{"color_jitter": 0.2, "num_classes": 237, "head_dim": 64, "pooling": "mean", "init": "trunc_normal_002", "shampoo_beta": 0.99, "max_precond_dim": 1536, "steps": 7200, "epochs": 61.2, "final_lr_fraction": 0.01, "weight_decay": 0.2}
Rows from block 4 of a small image classifier, named by matrix and row number. Rows with one number belong to one neuron. Each number is 50 + 12 x the weight over its row's rms, rounded and kept within 0 to 99. All counts start at 0. After the name is the row's rms in percent of the matrix's.
After each neuron's rows are labels from the 100 images, of 14848, where the neuron reaches its highest value: "responds to" is what is common among them. Only what is clearly more common there than usual is listed. The data: short English words printed on busy colour backdrops.
# fc1: MLP up (model.blocks.4.mlp.fc1.weight, 320x160), inputs 80-159
# fc2: MLP down (model.blocks.4.mlp.fc2.weight, 160x320, transposed), outputs 80-159

fc1.147 101:50 49 63 45 66 44 36 63 49 21 50 41 52 55 50 44 55 43 51 61 49 75 57 28 54 53 47 42 39 53 49 55 33 34 49 28 58 77 48 43 49 44 59 60 32 51 35 50 50 53 57 74 27 53 50 47 44 52 50 39 56 45 49 46 47 24 43 50 52 58 68 77 89 38 50 41 36 53 47 47
fc2.147 112:43 43 36 48 58 46 43 55 43 19 37 48 50 80 42 47 60 68 46 45 36 44 51 48 54 39 52 50 34 36 53 36 54 58 52 37 35 51 59 25 50 29 39 51 15 55 60 29 40 51 46 49 16 50 59 47 70 59 40 49 44 39 56 33 59 38 40 69 49 50 46 53 59 11 50 59 49 51 59 55
responds to: the letter a; capitals

fc1.59 102:62 60 66 49 49 49 44 73 30 55 52 49 52 38 58 65 46 44 48 77 70 34 38 45 58 50 52 66 39 51 68 47 38 85 26 48 61 59 25 58 48 37 53 28 65 45 48 57 34 50 44 44 48 70 36 48 54 46 52 57 36 46 52 76 65 46 51 46 59 03 60 44 55 56 41 77 40 33 34 56
fc2.59 094:60 25 64 55 34 59 33 63 59 67 57 42 51 30 44 07 60 56 55 50 30 60 54 48 38 54 43 52 51 59 46 62 57 93 54 54 53 50 70 42 48 55 23 35 49 64 94 50 37 38 46 32 38 42 67 69 32 55 47 74 55 58 44 42 53 39 48 48 56 62 57 40 59 49 50 45 54 52 50 58
responds to: the letter o

fc1.79 111:38 52 55 39 57 52 48 49 50 31 47 50 38 42 43 68 51 47 60 65 54 80 44 51 69 52 43 49 49 67 63 63 44 47 51 72 47 66 56 56 54 46 51 54 25 46 32 30 43 60 70 58 21 27 58 35 52 62 29 52 45 52 31 49 58 36 57 79 47 62 51 49 50 51 39 51 22 47 54 46
fc2.79 123:33 43 41 65 57 44 50 49 44 75 50 34 36 22 59 46 51 50 48 48 26 44 45 22 29 51 22 27 51 46 63 65 66 52 39 45 45 47 50 50 54 57 56 58 51 54 54 68 46 60 45 49 65 22 36 55 37 60 53 45 14 44 41 54 53 43 40 63 54 50 59 52 44 65 36 69 57 45 61 50
responds to: monospaced; the letter i; the letter y

fc1.31 095:46 53 25 54 70 50 50 44 58 44 41 51 50 20 71 47 39 44 36 46 64 50 56 48 68 29 71 65 54 48 51 51 70 62 49 55 40 62 41 74 40 47 60 78 43 37 47 63 54 40 67 52 47 50 38 44 49 37 50 39 43 54 61 48 34 75 46 56 40 54 44 56 43 67 56 34 42 64 48 34
fc2.31 091:49 26 59 51 61 47 49 43 72 57 55 30 41 79 47 53 36 31 34 63 58 63 48 59 53 54 44 31 44 45 55 68 61 50 64 46 41 28 59 64 17 62 54 54 46 46 55 51 49 46 70 51 55 43 45 60 48 52 47 69 55 61 41 56 45 51 46 33 51 58 54 57 41 52 45 76 59 41 16 54
responds to: monospaced

fc1.228 103:51 63 49 26 45 33 62 50 52 48 43 36 58 40 33 37 59 55 48 65 81 56 38 48 57 57 49 50 54 53 46 62 39 38 35 50 30 84 33 51 56 20 62 54 44 55 38 54 49 55 43 44 43 47 60 41 58 41 48 54 59 63 55 70 28 54 26 80 54 63 36 62 41 49 41 50 48 32 49 50
fc2.228 100:62 35 54 29 67 49 35 33 43 47 47 54 39 54 58 40 47 50 39 44 40 55 56 47 47 33 37 67 30 74 47 57 51 52 51 21 62 40 62 43 52 68 41 92 61 43 58 49 50 62 58 68 49 46 48 55 63 60 48 58 70 66 52 50 54 50 58 37 48 59 64 43 47 49 51 64 45 58 63 58
responds to: monospaced; the letter i; the letter t

fc1.196 104:60 32 42 53 55 37 62 59 56 66 60 25 37 60 62 79 63 41 54 47 56 44 57 55 57 38 59 32 49 58 48 34 49 51 51 50 71 43 66 43 55 43 53 48 48 45 52 41 43 56 84 57 34 65 56 46 50 40 50 40 33 51 51 67 57 53 63 33 50 27 50 26 65 53 78 50 53 43 67 52
fc2.196 096:51 46 36 29 42 67 36 48 42 19 33 46 54 60 53 48 53 53 62 61 21 52 49 47 48 49 35 70 48 50 53 87 55 51 54 41 41 11 49 85 59 40 29 37 34 59 44 63 52 51 46 41 51 47 51 69 23 53 29 55 37 49 58 48 49 47 45 55 46 57 46 57 56 70 40 70 62 45 32 28
responds to: the letter a

fc1.93 098:49 46 44 36 47 52 55 75 78 72 53 32 51 49 26 55 54 53 59 59 53 51 39 57 63 30 69 51 65 73 56 36 39 57 64 57 47 59 49 50 52 55 44 47 41 72 45 42 53 79 50 25 64 46 51 48 44 50 72 51 47 52 46 48 45 62 54 62 61 43 46 58 43 51 44 50 44 46 54 97
fc2.93 080:50 54 47 44 50 50 57 43 50 59 56 56 47 48 50 51 41 49 69 56 48 55 59 42 48 46 73 39 34 38 55 47 43 56 49 47 43 63 36 71 44 54 49 54 49 18 87 65 87 42 28 49 48 49 52 51 52 65 55 45 49 54 51 46 57 49 50 82 49 50 52 44 45 56 54 60 51 59 65 60
responds to: the letter o

fc1.269 096:55 45 34 45 37 50 49 52 48 40 83 49 48 63 32 47 41 74 59 44 59 46 58 58 52 40 64 69 54 59 44 66 51 56 48 48 57 53 43 41 68 51 52 49 59 72 55 61 76 31 77 54 54 49 42 48 50 24 80 50 45 66 65 67 47 74 46 56 50 43 59 64 43 42 64 47 61 55 34 69
fc2.269 083:50 39 52 35 22 48 51 44 67 50 52 50 38 50 50 47 37 53 50 58 57 74 31 46 46 52 51 59 45 52 34 33 34 57 66 48 35 49 32 44 44 46 47 54 47 35 52 48 64 57 42 42 45 50 68 61 41 55 75 34 60 54 55 51 47 49 21 64 48 40 64 49 62 67 54 50 34 53 60 88
responds to: the letter o

fc1.43 101:58 79 54 47 25 52 42 48 63 59 46 66 40 78 35 51 45 48 51 38 28 39 55 55 56 53 62 58 50 52 50 51 89 48 51 58 58 55 55 49 54 51 46 52 67 37 75 36 65 54 30 39 48 42 82 51 57 51 59 52 57 83 30 50 50 70 42 44 50 57 53 53 60 50 56 70 40 54 44 76
fc2.43 094:46 42 42 52 22 57 38 48 75 46 51 56 47 55 51 39 68 66 58 39 19 61 52 48 39 53 35 49 31 49 48 48 55 65 53 27 51 51 60 50 60 69 50 52 41 34 33 48 81 49 36 50 50 51 32 49 39 58 50 57 39 50 75 39 59 43 50 67 39 50 53 39 49 32 54 14 58 34 47 50
responds to: the letter o; the letter c

fc1.8 092:54 58 43 50 45 64 30 53 53 47 44 57 36 39 38 52 60 44 47 44 48 48 45 65 47 59 73 55 53 47 59 44 47 50 50 44 58 44 90 53 56 68 46 58 51 45 52 44 60 59 35 32 36 42 57 49 36 46 48 62 63 62 28 50 53 56 36 36 78 74 66 36 15 78 83 45 50 53 57 57
fc2.8 074:40 44 39 49 50 55 67 47 48 64 45 57 54 68 46 33 64 27 54 53 39 62 49 54 56 61 42 30 59 43 47 68 56 54 52 54 49 50 57 46 43 47 56 52 42 50 63 60 43 49 31 68 53 47 32 49 93 54 55 43 56 69 63 61 45 48 56 64 42 34 51 53 52 30 45 61 51 42 48 34
responds to: the letter o; green ink

fc1.295 103:56 46 50 40 48 50 33 50 61 40 63 32 50 47 46 43 55 40 46 67 70 31 44 48 46 49 49 51 33 52 36 47 51 50 52 47 38 27 63 57 67 70 43 46 89 54 41 59 56 55 26 43 50 48 50 49 28 61 31 42 42 40 60 49 74 52 74 70 46 57 49 53 70 44 64 34 59 50 34 62
fc2.295 119:37 48 44 59 51 34 72 42 46 29 51 24 50 60 49 54 47 52 40 50 56 29 46 35 50 52 93 55 50 43 49 57 60 42 94 46 49 47 51 64 58 58 18 50 51 45 49 55 46 62 50 43 50 48 49 50 51 57 53 78 39 53 46 24 49 54 49 41 50 32 62 54 67 51 70 49 51 50 49 50
responds to: the letter b

fc1.48 096:40 32 55 63 47 48 49 50 60 37 41 35 78 51 72 27 38 75 72 62 53 54 42 63 49 43 52 50 39 24 65 50 41 41 44 51 49 48 58 51 45 24 62 57 59 52 48 27 50 45 63 50 41 54 60 41 38 51 75 52 42 28 49 48 59 49 50 76 53 46 62 75 39 55 40 56 43 64 51 41
fc2.48 083:43 48 36 58 63 54 52 83 67 34 33 50 40 50 51 54 49 38 50 45 46 49 47 43 38 67 62 50 54 58 56 50 59 31 72 49 42 49 57 27 48 50 53 47 26 50 57 53 60 62 52 37 53 43 49 57 45 71 25 48 46 65 14 48 48 59 54 59 57 54 51 52 54 29 34 65 42 50 58 43
responds to: the letter a

fc1.238 116:43 40 48 75 62 24 65 53 42 71 67 42 50 54 30 41 30 53 73 64 49 52 59 47 55 46 37 61 42 50 12 76 46 44 56 31 53 46 54 62 44 62 46 52 50 34 51 61 38 46 51 37 42 30 50 79 57 49 50 42 51 64 26 66 52 62 50 49 50 48 64 54 51 45 41 46 45 50 68 54
fc2.238 123:60 16 54 67 40 79 49 52 41 25 71 69 67 47 60 67 50 50 51 59 30 49 55 59 46 54 58 50 39 55 39 46 50 69 45 37 46 57 51 43 45 32 60 48 61 62 43 43 68 43 50 50 51 94 46 52 36 35 51 44 53 38 57 60 57 47 36 45 38 40 41 48 45 67 46 35 50 67 28 44
responds to: the letter o

fc1.293 096:50 55 48 51 60 47 63 25 60 49 38 53 60 37 31 61 50 58 37 34 50 65 53 49 57 45 44 57 43 53 72 47 72 51 58 66 35 60 64 62 52 38 55 51 29 65 46 81 38 54 72 27 23 53 49 52 34 64 43 50 47 47 41 58 56 37 42 61 34 52 63 50 34 57 60 51 38 50 65 61
fc2.293 098:50 32 47 66 41 51 48 76 41 50 62 59 43 49 61 58 43 48 52 56 54 42 26 52 57 58 50 53 76 80 30 66 64 50 53 13 62 27 58 56 54 44 47 51 56 50 36 57 48 50 56 58 72 69 50 49 49 33 49 42 70 67 45 48 45 60 67 51 50 54 46 41 44 48 60 51 52 48 37 50
responds to: monospaced; the letter i

fc1.249 106:32 50 46 50 51 15 54 52 52 49 46 62 43 43 53 41 56 38 57 34 55 38 44 48 56 53 35 66 48 43 56 46 97 22 57 54 45 39 41 32 47 12 51 52 44 68 45 46 50 32 59 48 50 31 46 46 40 59 52 43 47 86 50 46 40 51 54 46 31 63 50 49 62 49 55 47 52 52 55 84
fc2.249 108:51 56 47 25 50 32 26 41 60 41 45 58 51 52 61 45 42 49 43 63 54 53 34 52 66 54 48 54 48 48 51 59 61 59 48 27 64 43 44 57 46 79 49 62 27 35 55 46 72 68 54 46 50 69 32 45 53 57 54 71 73 45 49 51 35 20 56 49 63 50 66 35 35 53 40 54 41 50 35 57
responds to: monospaced; the letter l; the letter i

fc1.270 091:66 56 38 65 52 58 51 49 66 52 71 57 49 36 49 33 48 51 61 47 47 47 46 50 59 54 60 57 61 54 31 56 69 66 55 53 55 41 47 40 48 51 56 47 16 47 66 45 40 44 78 45 58 36 33 57 69 62 69 58 43 53 43 56 47 51 48 47 47 58 47 56 52 56 55 48 47 44 54 61
fc2.270 087:50 52 46 47 49 48 56 55 63 39 51 51 39 71 55 33 50 58 82 97 55 47 35 51 51 52 55 30 43 35 85 53 59 45 52 46 50 60 60 49 22 45 52 50 17 56 48 51 35 46 50 42 40 60 65 41 62 57 48 58 50 41 57 69 42 40 53 50 51 25 39 50 37 48 33 48 52 54 51 64
responds to: the letter a; the letter l

fc1.292 105:29 71 54 69 42 53 46 25 42 56 47 52 49 47 55 41 51 38 47 41 55 49 50 57 57 60 44 41 63 50 56 52 38 78 54 58 72 38 59 77 44 49 57 49 54 48 46 53 52 67 38 68 51 43 40 50 71 24 80 50 67 54 54 45 40 76 63 52 44 30 48 78 45 35 48 50 75 52 49 28
fc2.292 107:54 38 46 71 13 21 41 43 48 51 71 70 50 23 44 55 53 49 50 55 53 39 48 48 49 49 40 56 58 51 57 31 53 75 68 44 36 65 40 48 57 63 58 48 41 45 52 43 23 49 40 50 42 65 46 42 42 46 50 43 51 40 49 54 57 59 53 53 64 66 43 34 40 52 52 46 46 51 53 52
responds to: the letter o; the letter w; the letter u

fc1.69 108:47 84 53 30 47 49 47 55 75 45 48 47 61 51 50 50 51 41 33 32 65 61 61 51 39 35 60 56 60 46 58 54 40 45 50 32 51 60 65 67 56 49 48 39 44 55 50 45 44 52 53 58 73 51 55 58 46 35 53 57 52 53 38 53 54 33 56 44 42 76 53 50 68 51 30 40 39 54 59 52
fc2.69 100:51 22 15 55 54 30 37 62 23 40 40 69 48 60 61 48 52 72 43 63 31 37 26 52 47 51 44 50 46 53 52 62 48 40 65 49 53 57 34 45 50 25 50 55 68 47 52 52 80 58 60 58 30 47 43 52 50 49 53 47 40 50 64 50 39 37 52 50 73 41 49 67 49 66 41 59 53 52 46 30
responds to: the letter a